config.toml
model = "image embedding model"
dataset = "rendered rooms with furniture"
norm_position = "pre"
hidden_act = "gelu"
head_dim = 16
fused_qkv = false
qk_norm = false
parallel_block = true
drop_path = 0.05
patch_size = [4, 4]
residual_init = "zero_last"
eps = 1e-08
warmup_steps = 3640
Rows from block 5 of a small image embedding model, named by matrix and row number. Rows with one number belong to one neuron. Each number is 200 + 40 x the weight over its row's rms, rounded and kept within 0 to 999. All counts start at 0. After the name is the row's rms in percent of the matrix's.
After each neuron's rows are labels from the 100 images, of 14976, where the neuron reaches its highest value: "lies over" is the class under the peak. Only what is clearly more common there than usual is listed. The data: rendered rooms with furniture.
# fc1: MLP up (model.blocks.5.mlp.fc1.weight, 1152x192), inputs 128-191
# fc2: MLP down (model.blocks.5.mlp.fc2.weight, 192x1152, transposed), outputs 128-191

fc1.560,032,193,201,209,200,211,184,171,196,197,204,202,218,221,191,210,179,197,228,193,209,185,199,0,200,202,209,200,194,244,234,202,196,181,201,144,192,211,198,202,198,191,203,211,213,205,194,208,201,245,183,184,173,199,215,171,212,260,0,166,205,222,200,142,224
fc2.560,042,208,194,203,183,206,275,203,203,214,208,189,235,173,185,200,201,205,197,203,198,214,204,291,198,202,183,203,199,68,262,203,190,218,214,435,197,224,210,197,194,202,201,178,211,203,180,156,213,198,202,208,201,198,209,218,202,211,255,199,186,193,191,226,314
lies over: floor

fc1.660,037,197,203,182,199,200,372,188,205,216,200,184,183,197,196,129,186,199,202,181,209,237,205,223,211,200,195,204,189,164,202,201,199,196,216,223,211,197,207,197,203,199,208,193,224,196,167,194,199,193,200,211,136,201,195,215,191,185,94,232,204,212,190,187,201
fc2.660,037,204,201,232,110,214,200,200,211,190,200,229,179,173,190,205,203,185,195,218,193,187,190,230,202,201,206,194,220,320,172,189,195,194,188,96,219,208,199,199,210,197,200,167,199,199,190,182,224,201,201,214,200,198,196,184,201,339,279,193,195,194,140,156,231
lies over: ceiling

fc1.52,045,207,209,207,201,199,62,200,201,201,209,191,175,56,198,240,211,212,195,213,150,202,195,223,205,200,199,212,199,295,180,191,227,200,158,245,187,203,195,201,185,188,203,204,205,227,260,186,229,163,199,203,222,191,200,235,192,255,550,201,210,199,207,181,228
fc2.52,077,176,205,193,203,195,323,201,198,198,195,211,190,250,215,208,195,203,196,199,187,175,200,190,200,197,201,152,212,235,182,193,199,202,212,78,209,200,210,201,201,201,200,218,210,170,206,274,206,216,207,205,208,209,179,180,200,180,0,196,199,202,201,202,69
lies over: ceiling

fc1.682,035,199,210,234,210,213,167,235,197,200,206,181,197,207,195,195,209,207,200,189,158,195,186,208,208,198,200,209,173,243,171,193,229,199,182,204,205,192,207,203,190,195,207,219,212,205,199,193,198,178,169,171,243,194,185,211,192,256,404,192,208,207,199,239,199
fc2.682,059,193,193,187,213,200,177,202,195,197,185,206,166,207,183,201,202,214,193,196,187,179,201,182,206,199,203,182,214,198,197,184,183,207,228,203,205,207,212,200,204,204,185,219,208,169,206,209,205,203,210,203,205,201,182,199,201,205,0,205,178,189,204,189,35
lies over: floor

fc1.147,033,188,198,207,185,205,203,203,209,191,187,201,212,256,229,198,188,203,206,200,185,201,204,109,199,187,203,201,206,154,204,202,202,190,211,184,268,195,202,202,197,185,188,225,198,127,214,198,183,215,202,202,183,206,216,170,178,194,194,208,200,186,186,234,182
fc2.147,067,202,198,201,205,197,215,198,207,203,202,188,198,208,190,203,207,164,191,200,201,200,198,218,199,197,188,216,197,143,196,203,205,204,179,212,184,200,199,193,197,211,193,192,198,237,192,198,184,182,198,196,193,199,203,215,198,96,222,213,166,214,201,218,219
lies over: floor

fc1.635,039,195,241,190,207,205,243,185,197,200,203,183,200,265,206,190,205,201,209,138,200,195,196,59,197,196,197,211,191,157,213,197,186,193,225,225,215,193,212,199,202,207,214,187,224,227,165,198,211,181,203,198,155,197,181,211,200,196,0,207,205,220,194,165,124
fc2.635,048,200,210,199,180,203,182,205,206,196,199,226,191,202,181,197,212,207,198,209,188,206,202,197,206,198,180,202,218,195,252,189,230,205,196,124,206,206,210,202,199,196,195,164,205,193,191,195,193,204,201,221,210,206,204,196,218,233,600,198,183,163,200,175,195
lies over: ceiling

fc1.102,023,210,169,196,303,179,301,208,183,241,196,207,168,273,204,197,190,206,185,302,198,245,205,196,202,194,201,194,219,204,192,203,173,199,200,193,195,202,195,190,210,189,193,201,207,188,205,201,218,202,233,243,195,212,207,223,194,415,210,249,200,198,190,71,242
fc2.102,031,167,221,228,130,212,171,183,182,217,213,195,219,120,162,192,194,206,210,190,230,236,169,205,195,177,191,194,147,260,197,218,210,211,215,252,202,188,193,178,203,201,212,235,220,227,196,215,185,190,211,198,171,203,199,180,198,211,98,203,244,227,117,200,275
lies over: floor

fc1.457,268,192,181,389,256,159,198,232,198,200,204,62,200,201,202,183,131,286,203,139,201,134,193,201,201,198,202,200,167,189,213,209,199,200,197,199,200,214,202,201,199,195,199,208,200,219,247,253,191,200,201,81,216,204,207,201,206,162,208,200,226,203,207,210,200
fc2.457,169,232,199,200,202,195,201,199,210,258,200,197,205,203,191,187,197,176,201,197,199,196,249,272,199,207,207,206,198,200,185,199,192,193,204,196,289,208,237,202,197,206,200,188,199,144,200,78,225,201,199,187,231,131,203,203,195,207,193,201,203,184,32,199,204
lies over: wall

fc1.583,031,235,196,199,224,173,287,217,200,214,194,199,187,148,208,177,226,205,175,236,194,203,201,216,214,199,214,188,187,134,203,206,198,202,196,314,140,214,207,198,207,227,202,199,199,208,182,204,210,193,196,175,267,204,177,249,175,80,349,229,200,154,210,246,276
fc2.583,041,187,205,211,247,200,182,198,187,203,200,212,188,205,152,205,193,215,225,189,202,170,202,214,199,198,210,307,174,260,228,206,213,194,192,105,226,195,189,213,195,173,200,249,196,170,252,175,227,209,201,210,203,197,212,139,202,293,124,199,199,215,197,154,15
lies over: floor

fc1.438,046,199,192,190,234,199,213,196,183,196,229,199,199,223,201,208,197,198,173,184,210,193,220,154,203,204,196,194,207,160,198,208,197,210,169,220,170,203,194,199,198,217,189,183,194,197,185,205,180,191,200,206,189,191,180,164,201,0,0,203,186,220,207,202,210
fc2.438,059,208,184,195,155,196,196,198,214,200,205,208,189,184,243,204,187,199,207,213,204,229,197,204,191,189,205,188,191,194,260,209,193,192,204,243,201,198,197,207,199,191,206,165,183,201,218,129,189,198,204,192,179,191,230,204,195,530,323,176,212,149,190,185,210
lies over: floor

fc1.513,030,196,201,210,208,201,121,188,197,207,199,190,197,0,147,261,202,222,199,179,174,162,197,178,204,245,203,221,179,237,112,191,212,208,97,206,208,221,205,200,186,206,204,196,215,233,199,191,184,174,180,210,209,188,198,206,123,382,219,164,221,237,211,216,211
fc2.513,049,207,198,173,194,184,176,210,203,199,183,222,178,361,275,209,199,241,183,207,183,166,205,203,199,205,204,178,224,41,226,184,174,197,242,203,213,207,218,202,199,214,187,189,206,153,201,261,210,219,213,202,215,202,184,203,214,89,5,195,183,184,207,158,118
lies over: wall

fc1.236,035,200,200,198,219,198,390,201,164,211,219,201,194,309,179,172,200,206,197,203,208,217,203,191,197,224,195,196,207,5,204,202,195,197,216,126,127,203,178,198,206,219,199,154,229,222,165,203,196,210,208,220,195,196,196,202,204,57,224,217,202,223,209,184,156
fc2.236,055,205,194,219,201,205,59,200,202,205,196,201,189,146,205,208,201,233,208,201,202,199,192,226,201,197,213,163,192,322,275,204,192,196,193,294,198,199,202,177,200,172,200,200,194,198,203,176,204,199,201,203,202,192,204,184,199,358,182,192,219,176,160,174,280
lies over: floor

fc1.754,041,195,219,214,141,203,245,240,202,198,195,193,197,208,214,203,216,205,208,215,175,223,192,300,200,187,193,198,177,176,282,196,200,194,301,264,182,188,198,196,198,200,207,222,216,188,206,194,207,207,198,200,206,199,220,219,194,154,419,240,200,173,159,272,192
fc2.754,073,200,193,213,232,201,202,197,197,200,198,194,198,202,185,194,214,165,193,199,204,196,192,204,211,192,208,208,211,271,0,196,200,209,192,178,184,199,198,190,205,193,194,262,208,197,210,198,176,189,209,196,202,199,178,201,201,192,74,217,201,234,187,203,187
lies over: floor

fc1.38,038,223,203,200,187,193,278,203,198,192,216,210,204,0,223,203,256,200,224,248,166,213,195,223,193,197,200,188,216,1,202,199,196,198,237,199,183,196,227,196,200,208,202,165,167,236,206,198,214,174,206,185,199,195,219,284,241,120,307,211,197,203,210,164,183
fc2.38,054,166,222,197,199,200,116,185,201,201,201,181,199,278,197,198,205,206,197,171,199,212,197,204,202,170,209,215,192,395,199,215,258,199,205,146,200,191,167,200,197,189,227,218,186,189,210,189,211,213,220,207,205,203,207,170,195,132,105,206,206,210,195,193,186
lies over: floor

fc1.392,366,189,199,202,107,191,248,181,201,199,199,158,168,197,73,197,200,198,199,160,80,198,166,200,200,211,273,200,198,229,174,200,196,204,247,192,196,243,243,165,242,200,199,248,191,200,200,200,201,204,199,61,205,96,200,182,174,191,196,224,317,210,82,235,203
fc2.392,291,115,201,163,205,194,202,200,200,201,18,196,200,200,200,45,199,209,198,203,65,202,177,199,199,200,200,237,201,190,191,210,198,206,181,196,204,203,320,203,277,99,201,200,202,211,202,195,200,200,194,185,208,238,191,201,201,195,202,202,198,201,197,204,198
lies over: ceiling

fc1.23,034,182,257,195,197,202,180,188,219,207,192,193,202,238,198,173,200,199,224,161,197,207,200,0,196,200,203,217,199,154,251,202,202,197,257,244,260,201,209,189,202,204,215,192,226,186,201,189,234,196,201,193,170,203,197,215,164,152,107,190,214,219,181,240,264
fc2.23,056,209,205,192,191,202,214,202,209,202,195,223,200,181,198,204,206,209,203,207,194,215,202,256,205,194,195,207,225,210,197,188,212,216,175,81,199,212,209,227,195,203,192,195,186,199,193,206,195,205,208,212,205,205,199,204,220,175,348,200,162,198,205,180,176
lies over: wall

fc1.642,040,202,226,198,218,232,298,200,199,207,180,172,187,226,230,154,202,196,195,169,167,213,210,294,212,201,195,203,200,124,203,197,213,201,256,192,179,194,204,193,189,215,211,225,210,209,171,195,199,177,143,204,139,196,191,206,176,199,184,216,190,213,196,201,202
fc2.642,055,204,191,194,174,211,193,204,209,189,199,251,93,161,120,214,199,206,193,223,170,175,184,202,206,203,215,175,220,270,208,183,189,204,198,194,200,213,208,197,210,191,189,205,207,198,210,193,187,209,209,203,202,194,186,184,194,263,263,193,208,198,187,138,149
lies over: ceiling

fc1.360,050,198,245,186,179,198,261,204,200,201,197,187,171,241,270,158,201,197,207,197,200,211,187,88,198,192,188,194,203,67,241,202,192,198,296,310,200,198,219,176,200,201,205,206,193,194,201,201,218,188,188,196,148,203,206,224,190,0,122,212,188,177,188,213,137
fc2.360,065,180,198,203,200,205,206,194,205,192,213,201,202,169,89,200,213,200,197,225,195,195,193,263,210,190,200,246,220,323,150,200,241,201,166,65,192,203,179,207,196,196,207,222,194,211,194,160,204,193,203,197,200,203,217,162,197,215,342,203,205,230,192,169,219
lies over: floor

fc1.444,031,199,170,199,184,188,253,186,200,218,202,191,191,0,179,212,210,236,223,223,177,217,178,210,196,198,210,207,187,217,198,199,191,189,223,123,201,200,212,200,205,188,218,195,220,208,192,198,201,203,206,199,191,201,211,260,235,430,192,207,212,200,200,91,249
fc2.444,045,210,228,193,188,207,182,200,198,203,188,207,209,242,195,199,212,201,200,192,208,149,200,257,205,191,192,182,212,204,165,182,211,199,200,168,201,212,189,207,187,201,214,222,201,162,198,189,253,224,213,201,286,200,162,196,220,123,176,221,266,202,200,203,189
lies over: floor

fc1.671,029,202,198,215,235,203,173,200,203,202,205,206,229,258,161,216,223,229,211,160,204,161,203,0,200,212,210,207,175,177,208,198,225,192,98,16,200,211,188,200,194,223,202,190,205,208,180,199,204,205,191,166,262,200,190,194,123,196,143,196,213,208,219,210,217
fc2.671,039,188,200,178,269,195,176,210,194,224,185,200,172,191,201,223,205,239,198,197,183,165,202,374,203,205,195,222,219,105,245,202,164,198,245,322,213,206,208,198,202,215,187,167,202,166,218,191,217,213,223,214,195,199,168,215,203,298,197,216,154,164,217,189,145
lies over: floor

fc1.654,042,238,203,186,244,183,289,204,185,213,204,200,144,199,283,168,206,198,201,211,199,289,196,205,205,196,203,199,207,77,198,196,195,207,251,268,202,195,232,195,203,199,206,173,207,193,186,199,214,199,199,205,201,196,195,314,169,190,320,220,200,205,194,198,177
fc2.654,069,162,210,207,152,208,156,201,196,203,207,198,205,157,127,208,198,204,196,187,203,198,190,222,201,191,217,197,193,239,209,199,242,199,203,154,196,183,191,192,208,189,200,253,200,188,215,215,200,204,207,198,201,208,198,138,197,222,12,199,203,212,173,188,208
lies over: ceiling

fc1.151,029,203,200,198,220,214,201,194,221,194,208,209,245,0,98,231,208,216,193,143,205,146,237,287,209,200,192,204,187,215,205,201,197,208,158,210,158,236,181,214,195,213,196,108,199,216,178,196,183,207,201,219,201,188,203,176,202,287,211,185,198,205,210,227,247
fc2.151,043,227,181,185,185,182,190,211,216,202,190,202,199,209,293,205,193,198,205,219,199,185,206,172,196,204,214,172,212,144,227,205,178,194,207,284,205,202,201,209,202,207,194,167,187,154,211,205,206,199,214,195,194,202,209,247,205,175,200,192,192,141,209,189,201
lies over: wall

fc1.424,032,180,240,198,179,230,299,212,201,204,198,169,176,207,264,170,230,200,203,167,176,212,177,306,195,181,163,201,200,177,243,200,201,205,316,206,190,191,223,175,197,200,218,214,232,183,199,199,203,196,166,190,155,209,202,196,179,173,146,236,180,180,166,167,183
fc2.424,058,202,200,199,183,200,198,197,209,189,201,212,153,190,151,200,218,195,201,230,192,194,190,185,215,196,204,214,229,263,105,185,204,207,169,151,186,203,189,203,199,200,189,219,198,198,201,164,195,196,210,202,205,202,202,200,208,205,298,217,198,224,200,195,160
lies over: floor

fc1.623,394,170,238,202,217,127,205,173,200,200,221,200,201,207,94,206,201,196,211,138,163,201,200,174,200,170,249,200,198,152,164,199,159,200,198,199,200,165,197,200,299,179,199,219,211,193,327,199,205,242,202,199,194,200,165,193,196,204,193,199,303,200,201,208,198
fc2.623,309,206,232,199,197,200,202,151,199,200,193,199,209,199,292,206,203,200,49,198,108,215,200,225,200,144,199,202,216,222,260,200,197,201,192,200,223,192,192,200,263,80,226,201,231,181,230,194,201,395,227,204,121,177,201,201,208,198,201,204,197,200,201,255,195
lies over: ceiling

fc1.218,405,182,201,233,217,145,219,175,198,196,241,199,200,250,118,221,156,200,254,79,200,160,199,175,199,199,242,200,178,123,187,185,167,200,201,196,200,201,193,200,258,199,200,203,207,207,270,199,198,217,194,199,195,196,200,206,200,203,199,200,365,202,201,222,192
fc2.218,236,212,218,138,218,195,196,129,200,200,194,292,211,201,199,210,199,200,79,185,162,200,200,270,199,202,201,343,244,209,203,194,186,201,199,199,220,200,200,202,203,174,209,190,201,168,200,5,197,418,277,192,184,200,200,201,210,200,226,201,106,192,200,317,172
lies over: wall

fc1.459,031,203,161,198,263,180,225,203,195,202,170,206,159,162,236,188,202,217,211,214,176,218,191,240,198,200,229,198,197,200,245,193,203,196,256,191,202,200,217,190,228,174,201,202,218,187,250,199,205,192,199,182,201,214,186,303,177,276,232,193,216,214,183,180,250
fc2.459,051,197,216,199,150,201,190,202,188,211,201,182,228,200,120,185,198,196,196,172,220,169,197,163,196,183,185,218,180,191,91,199,206,195,216,236,199,191,202,211,191,192,205,218,202,202,196,202,207,212,220,207,216,204,178,169,208,148,139,215,203,186,192,214,185
lies over: wall

fc1.661,028,205,210,192,144,209,0,201,198,202,199,200,207,153,200,264,203,204,217,198,164,187,187,157,197,186,200,200,200,208,177,210,237,194,213,196,219,209,258,204,177,197,202,217,203,198,224,206,224,193,195,152,226,201,225,207,202,216,246,157,198,160,182,175,237
fc2.661,059,199,227,194,200,194,510,208,201,208,196,189,195,265,219,199,208,210,189,194,204,199,203,294,200,187,193,214,220,137,195,190,208,207,214,269,169,200,183,205,197,215,202,209,202,189,190,178,239,197,195,197,219,216,187,202,214,0,193,212,248,201,204,265,156
lies over: floor

fc1.6,030,200,211,228,203,205,11,209,213,202,215,202,213,174,136,233,208,232,235,193,188,198,184,185,197,187,192,211,189,268,179,188,231,198,193,114,211,200,186,204,186,185,203,142,215,224,203,195,191,195,195,194,231,202,228,201,210,301,268,200,205,199,200,195,267
fc2.6,037,196,203,190,249,185,247,209,193,197,174,199,181,172,265,205,216,207,186,189,187,166,207,210,207,210,217,166,244,216,92,169,194,198,218,202,195,208,196,197,196,232,184,203,200,153,199,206,216,201,219,193,212,204,181,229,204,103,160,214,188,188,224,196,0
lies over: floor

fc1.90,044,199,222,203,142,203,254,196,233,199,174,186,256,116,185,204,226,192,223,195,179,205,220,236,190,195,201,207,187,278,178,200,196,194,209,255,204,200,208,204,198,217,211,208,219,201,189,184,216,186,195,202,188,196,197,186,184,207,163,181,209,202,185,198,294
fc2.90,077,206,194,199,210,200,212,200,207,194,203,213,181,196,230,198,207,194,200,204,198,212,199,199,207,198,200,212,214,185,208,185,206,203,203,82,193,200,188,211,203,198,199,201,195,194,186,235,190,205,213,204,211,207,192,203,227,201,360,202,168,235,212,193,151
lies over: wall

fc1.370,036,214,198,200,194,188,218,209,199,200,189,221,175,213,251,196,225,201,226,206,189,217,208,184,202,198,197,193,223,216,195,197,196,194,210,160,198,200,212,192,201,208,200,154,231,183,198,196,212,192,198,174,191,195,240,262,188,219,487,205,200,187,199,190,355
fc2.370,059,171,214,211,217,201,184,197,200,209,202,164,197,205,150,202,194,207,181,189,198,182,184,316,206,189,216,211,190,173,196,198,247,200,210,200,188,203,198,192,206,202,203,274,172,193,211,212,206,197,200,200,202,206,179,164,195,171,79,205,207,217,177,196,8
lies over: wall

fc1.612,029,215,199,218,252,179,212,200,204,206,200,209,201,36,181,202,223,227,213,218,147,201,190,182,194,205,222,202,177,197,208,205,192,195,210,335,204,221,251,195,200,196,212,208,207,187,202,195,220,180,208,188,222,205,194,257,219,157,205,189,208,191,176,137,352
fc2.612,044,181,219,190,163,193,149,212,187,208,203,191,222,241,201,174,209,198,206,165,224,192,196,189,197,166,180,216,192,218,215,198,208,216,273,199,216,190,183,216,179,191,201,207,210,196,196,192,213,209,226,198,211,220,194,195,213,332,191,229,181,194,186,198,192
lies over: wall

fc1.33,042,238,204,201,247,193,202,208,196,210,233,208,194,158,207,204,214,209,190,212,161,215,202,233,205,190,192,197,211,101,109,199,195,217,187,323,183,201,227,199,200,196,200,162,201,238,199,199,204,198,219,213,220,197,211,266,193,219,502,212,190,199,208,199,310
fc2.33,064,162,207,202,180,198,174,203,198,200,190,180,205,228,208,199,192,193,203,183,199,189,198,215,200,187,227,166,197,289,259,202,217,191,203,95,204,195,182,198,201,195,195,253,203,169,232,232,193,199,212,199,194,206,194,193,190,170,0,185,217,206,200,198,22
lies over: ceiling

fc1.748,458,196,101,320,202,218,201,200,200,197,191,206,200,215,221,181,192,295,204,211,166,128,173,201,202,200,157,201,205,185,195,200,200,191,153,222,201,299,199,202,194,172,177,199,206,234,198,199,198,220,165,204,204,196,298,255,209,206,199,196,197,187,200,123,200
fc2.748,449,201,209,162,200,194,170,200,152,201,202,201,193,197,200,252,246,198,146,197,198,259,233,197,202,199,203,107,212,201,194,199,199,202,200,201,202,96,201,199,201,209,209,127,179,195,175,275,205,176,224,200,128,145,202,81,200,190,202,203,199,208,200,197,195
lies over: ceiling

fc1.122,038,202,300,192,161,199,229,207,221,197,208,198,224,225,212,168,220,182,199,189,173,212,214,213,197,164,165,194,210,175,255,209,196,200,252,223,187,191,236,200,205,215,195,198,195,203,201,203,195,198,217,208,179,200,213,184,187,68,219,210,171,144,190,244,238
fc2.122,085,195,190,210,228,193,261,199,208,192,197,200,202,219,202,199,202,174,208,207,198,214,197,194,204,199,206,259,206,195,171,203,214,195,195,104,192,200,161,196,203,196,198,216,192,217,203,201,180,190,205,203,193,201,211,202,194,210,297,189,201,232,223,198,108
lies over: floor

fc1.377,029,169,204,185,193,214,293,195,214,199,189,191,210,199,263,172,209,182,210,197,184,224,193,225,196,196,207,197,208,70,211,202,167,197,224,229,216,204,211,195,194,206,200,280,201,152,200,202,208,209,200,214,101,197,205,166,173,0,49,267,195,196,171,182,143
fc2.377,035,232,210,208,174,210,235,190,219,195,208,222,184,190,178,206,217,164,187,233,170,204,183,157,223,207,191,224,199,216,183,201,208,203,171,171,195,209,199,200,194,192,203,173,213,233,201,176,191,182,181,189,215,194,179,192,201,289,381,204,203,264,194,247,225
lies over: ceiling

fc1.157,062,187,238,202,206,209,219,207,199,205,188,170,214,353,217,142,199,199,206,161,186,218,203,216,201,197,199,214,164,233,205,199,215,200,209,257,200,198,201,199,196,216,205,231,218,183,193,196,195,193,139,194,183,205,193,195,177,168,123,198,204,220,174,231,185
fc2.157,104,215,186,194,189,202,204,201,211,200,198,231,160,134,170,212,202,199,199,225,187,203,195,172,207,206,200,197,242,165,175,189,189,208,200,132,200,208,209,205,200,204,193,185,202,198,198,205,185,200,214,201,195,195,199,191,201,263,250,203,175,212,201,162,199
lies over: ceiling

fc1.191,027,194,214,205,164,205,278,229,206,197,185,188,194,211,248,166,254,197,222,210,181,207,191,202,200,172,212,191,197,294,216,203,208,196,265,153,189,195,212,194,203,199,209,207,227,192,174,204,206,196,194,139,213,202,201,207,203,97,186,224,203,205,177,205,256
fc2.191,049,204,214,206,233,201,216,192,199,197,200,199,189,196,151,203,231,206,198,198,198,193,195,179,207,199,203,299,184,56,137,187,218,202,200,219,181,195,178,201,193,185,195,222,201,200,209,145,200,195,202,204,203,201,211,198,200,310,337,221,176,210,200,201,155
lies over: floor

fc1.34,056,202,212,205,254,181,232,166,191,201,208,201,188,251,174,222,199,207,206,199,172,229,187,193,186,202,195,210,221,192,174,197,199,208,197,389,229,178,164,201,198,178,199,186,205,210,215,186,217,199,199,226,176,196,199,255,192,267,261,182,205,197,200,207,206
fc2.34,099,178,195,217,138,205,154,204,201,198,210,205,221,189,221,203,189,206,195,204,202,179,200,196,198,195,197,102,187,138,211,195,206,204,205,44,200,201,214,208,195,198,202,207,199,187,198,271,213,209,209,203,213,223,198,174,205,208,165,197,222,211,185,191,146
lies over: ceiling

fc1.184,031,243,203,204,267,190,280,230,225,198,215,216,199,192,212,214,240,200,204,231,145,223,215,318,204,203,201,186,199,117,196,199,202,207,191,275,173,204,221,195,198,205,206,182,192,191,204,197,207,208,197,200,195,192,214,257,181,177,420,209,193,203,204,250,244
fc2.184,054,187,204,196,193,197,43,206,200,199,176,191,200,219,197,201,200,179,193,181,200,199,188,209,202,182,223,202,200,270,166,207,233,181,201,96,203,188,166,199,200,183,191,260,199,154,234,235,200,199,223,204,223,213,172,198,195,141,107,202,200,215,179,194,45
lies over: floor

fc1.357,027,222,177,190,235,209,149,213,188,185,231,199,218,199,195,213,197,188,145,222,225,195,203,211,205,200,190,178,228,212,188,203,192,212,165,300,195,196,195,223,194,209,185,215,187,193,196,234,180,233,201,201,282,201,190,151,220,4,275,194,177,144,205,220,178
fc2.357,038,192,193,216,226,192,268,196,196,190,212,188,235,145,207,198,188,184,219,190,209,221,203,202,194,206,201,222,158,187,184,210,179,192,185,245,200,186,190,184,213,179,208,187,196,217,209,158,214,175,159,196,137,202,254,202,185,164,182,189,228,217,223,217,201
lies over: floor

fc1.487,044,201,188,201,186,191,260,205,197,194,198,213,199,183,301,202,212,201,235,215,211,212,182,186,198,191,218,186,217,24,194,195,191,192,205,50,197,184,205,198,210,186,202,202,195,187,202,215,201,200,200,178,216,205,212,223,271,145,182,202,203,206,201,152,200
fc2.487,078,199,211,204,200,205,162,188,195,203,205,181,257,209,17,180,208,179,197,177,208,201,197,404,200,200,195,221,192,259,240,200,214,213,209,313,192,202,183,196,195,205,214,212,167,210,191,113,209,202,200,200,199,198,213,195,203,184,227,219,190,169,188,220,294
lies over: floor

fc1.386,392,157,228,200,216,132,203,172,200,200,226,196,200,209,81,209,202,197,227,124,151,201,182,171,200,175,250,200,198,157,163,200,158,200,199,198,200,185,195,200,285,178,199,212,218,193,335,199,205,236,201,199,187,200,180,197,197,203,180,197,317,201,201,203,198
fc2.386,270,208,216,199,197,200,202,161,199,201,181,229,213,201,309,210,204,203,55,192,94,219,200,232,200,150,199,201,213,220,240,201,192,212,194,200,208,199,195,200,297,63,209,200,213,187,236,191,201,434,209,202,131,189,199,202,212,200,222,205,197,201,201,252,190
lies over: ceiling

fc1.284,034,207,207,199,157,203,242,213,212,191,189,220,220,176,212,206,220,210,256,207,182,219,186,282,191,190,201,193,214,20,219,197,205,186,280,178,194,184,221,203,202,200,206,202,197,195,207,200,195,204,202,182,187,204,211,235,233,61,229,212,199,170,187,215,216
fc2.284,041,208,214,209,234,205,187,182,199,200,205,182,247,179,174,190,233,129,190,196,205,199,200,188,212,192,201,219,196,422,133,196,227,204,199,174,172,197,119,194,200,205,229,222,173,200,204,197,221,195,212,207,210,204,188,187,195,92,239,220,184,213,194,209,183
lies over: floor

fc1.508,054,199,205,196,194,184,261,198,201,200,192,204,191,436,208,134,193,206,203,172,218,204,200,150,195,198,198,192,201,173,218,206,189,197,233,221,202,200,209,194,216,196,197,200,194,188,194,206,198,198,200,183,161,201,191,209,185,0,20,201,197,200,193,204,136
fc2.508,068,196,198,207,193,202,153,199,202,203,223,189,220,10,114,192,204,189,197,202,209,222,199,205,197,187,179,276,192,210,265,209,242,203,171,196,199,200,196,211,196,193,211,195,192,238,194,149,193,191,199,201,200,200,235,183,206,196,452,204,155,201,192,184,306
lies over: floor

fc1.4,036,186,221,208,200,200,206,194,217,204,192,165,214,169,215,191,204,203,223,141,158,206,192,192,198,196,195,229,188,220,195,197,215,194,207,254,230,202,212,206,191,189,214,183,208,197,199,186,212,152,196,188,193,203,209,224,195,327,188,191,205,195,194,204,201
fc2.4,069,193,197,198,185,196,236,207,203,197,192,205,148,207,196,209,200,205,194,202,191,193,206,205,204,199,202,200,241,165,178,181,192,209,207,76,201,210,205,221,202,215,188,204,201,183,189,262,202,216,204,201,216,200,194,198,206,147,224,194,171,199,216,192,113
lies over: ceiling

fc1.37,028,197,209,209,231,227,167,224,213,195,259,210,239,213,179,252,200,203,203,191,205,190,204,59,199,197,188,204,199,296,192,201,206,203,111,340,222,200,199,216,197,204,186,174,181,212,198,195,194,203,211,203,231,207,235,168,196,206,186,172,186,172,225,232,193
fc2.37,045,204,194,203,177,184,250,196,199,186,195,195,183,203,376,206,199,188,198,191,193,191,210,219,196,199,212,194,216,3,265,200,206,211,214,148,212,198,179,202,195,220,196,187,196,190,203,241,218,196,212,205,195,203,182,209,186,181,200,185,199,209,213,233,177
lies over: ceiling